Weights of a small image autoencoder: muon at rate 0.0044.
Rows from block 5 of the decoder of a small image autoencoder, named by matrix and row number. Rows with one number belong to one channel. Each number is 128 + 24 x the weight over its row's rms, rounded and kept within 0 to 255. All counts start at 0. Numbers have three digits each. After the name is the row's rms in percent of the matrix's.
After each channel's rows are labels from the 100 images, of 14976, where the channel reaches its highest value: "colour at peak" is the nearest of a few named colours to the mean colour under the peak. Only what is clearly more common there than usual is listed. The data: larger renderings of crowded toy scenes. In brackets: how many of the 100, against the usual share in percent.
# convs1: first pointwise conv (decoder.decb.1.1.convs.1.weight, 32x32x1x1), inputs 0-31
# convs3: second pointwise conv (decoder.decb.1.1.convs.3.weight, 32x32x1x1, transposed), outputs 0-31

convs1.23 120:147112131132124152146141139124171099134186136175128104076134130110106166159087136130128129125126
convs3.23 105:113119149150133122114133097140132115172106123101164130146164131141127084121102137174143089181130
colour at peak: white (38 vs 2.3)

convs1.8 096:131104134153129165116094101137156084137110139076092146126103125106123152113165102134134144131086
convs3.8 085:134145124102134098128103166121132126137088117121119146152112116105150112101098156156137163199107
colour at peak: black (71 vs 13.7)

convs1.11 095:141125133140124098112152157094070128080137138167162119084102135143141118134086143139131126127147
convs3.11 089:115148101099122116126124132083130082121144136152158111185157137164138113080143152142142105128129
colour at peak: green (33 vs 7.9)

convs1.4 116:151113105128112132130119128105115126192151167122171081123088111128107103149104141112123094134145
convs3.4 102:092135132106152112118140142124136103148140155143194084149127120184098124145144106129109110109140
colour at peak: green (26 vs 7.9)

convs1.22 078:153123098128131117147140061129160117163150149121127092162088104131139156127135102173126131128129
convs3.22 077:128097111159140138153104095157159136142121140140123143153115132145152086142124133191120139171166
colour at peak: green (27 vs 7.9)

convs1.26 096:101162093139123174141126156114116125135110095139144134168155142114163100129101101121112159114175
convs3.26 092:120112083155137140127174118142137119150125126110141111127120114092151109100050130134129124127171
colour at peak: black (53 vs 13.7)

convs1.17 148:129120144099131053113173115115085131133141144136163115099127107128140074109136134134113141138131
convs3.17 089:129167115166166139129112127102119142121111154126131149177150110118133172133109124188159120108111
colour at peak: grey (41 vs 19.2)

convs1.16 082:114101127131084139089087141115116098133093126106172109122124139108140087094136133165120139135166
convs3.16 093:156082121163066142113121108125111132113144101127095155097085116153106108154138121121143106130140
colour at peak: black (96 vs 13.7)

convs1.7 116:139142055104119118113126141125111154127108119103134142115119117165142104060151117105119135134157
convs3.7 106:126118133175123150162192147109097169133110124127140111128136080101113101125102139136134157149119
colour at peak: black (60 vs 13.7)

convs1.20 078:134110119135126153132144074160069120121112125174089152103150123109127121156173130106127132126118
convs3.20 123:148106121128112159102127124075086155153173124088171131136160095153127135109137137108110134127126
colour at peak: white (56 vs 2.3); yellow (26 vs 1.4)

convs1.10 115:106127151134145112134121098094137099127092151084169124139128081161104103103121122109115130085106
convs3.10 053:173135107139110135152162121100132149145156136160147138110131135141169129140137135136182181088128
colour at peak: black (75 vs 13.7)

convs1.14 109:125115128115138075109119123115112126145188148126145124061116120126115116099102116131102171134109
convs3.14 084:156165159145137120110098118116122151175141107175137138120126137117097149112149119145106172157087
colour at peak: red (29 vs 3.3)

convs1.24 111:129163136080130082099172122121145147128132108151140128108111141136145073084122112139123165134135
convs3.24 103:133104184152092156145145118143121134149118140114128170112149140105103103111115176118131181127129
colour at peak: black (33 vs 13.7)

convs1.2 088:139173144111139103132192132123089135160125136154152108139132146104113134127102145147123129137190
convs3.2 066:131158178144145140154156141147135157117107136138146098120138063136100141119109126177122119102109
colour at peak: green (32 vs 7.9)

convs1.6 087:137141160129137132144125176191116125147094146123089152151124133117150101123091076143128124135121
convs3.6 115:156113116094154140097147141132128128171124180125168144126150127140096148124127135149085134164087
colour at peak: orange (29 vs 2.4)

convs1.9 085:139125176113128085136158139131088122130163103122102087135143144127143140127155130146104193123114
convs3.9 084:136127142106091130098126153103122142116133104124151127161170147166167141107131142104091091098166
colour at peak: purple (58 vs 3.2)

convs1.30 058:131144152147137147143136128079142146134119068120148074114093112102114178103140134142133148134126
convs3.30 079:142103134094164086151168119100078110121096147115113123122134172121135107144104127086144112134120
colour at peak: black (71 vs 13.7)

convs1.21 104:124123144103120183141111162114098138153138160126147132066181132108124104146126125121144113143151
convs3.21 091:173136109095129128120080136136122119131092143108095169192106121101111108113122115148151129127131
colour at peak: red (28 vs 3.3)

convs1.18 093:113126187132131185113129101138145124103076117125109128163140134122152152118167120138131169125136
convs3.18 109:081128150099167118120083107098114124151105137117145122157122134166149155148092157121122094108147
colour at peak: grey (39 vs 19.2)

convs1.5 095:138132134195129092130128102132147151126091102093128136082126135139141123146176166116127103132139
convs3.5 116:140129180112127142173160165136136122128170111148113121112154125173089152112151132155099146132122
colour at peak: black (65 vs 13.7)

convs1.12 087:141141135136130151141099116127140096140122162087120147070131144098124102122165118124132058126136
convs3.12 114:117149064116122105167140157123103109123110143132146104159122105167115115142120160136139086121166
colour at peak: black (31 vs 13.7)

convs1.29 087:135140114108129085129163120032111132120141106149173099133128123132114131117130127122131139127151
convs3.29 133:132134096152147109104140092124081146131154114121094107078140121072141134098122167132142136116120
colour at peak: grey (40 vs 19.2)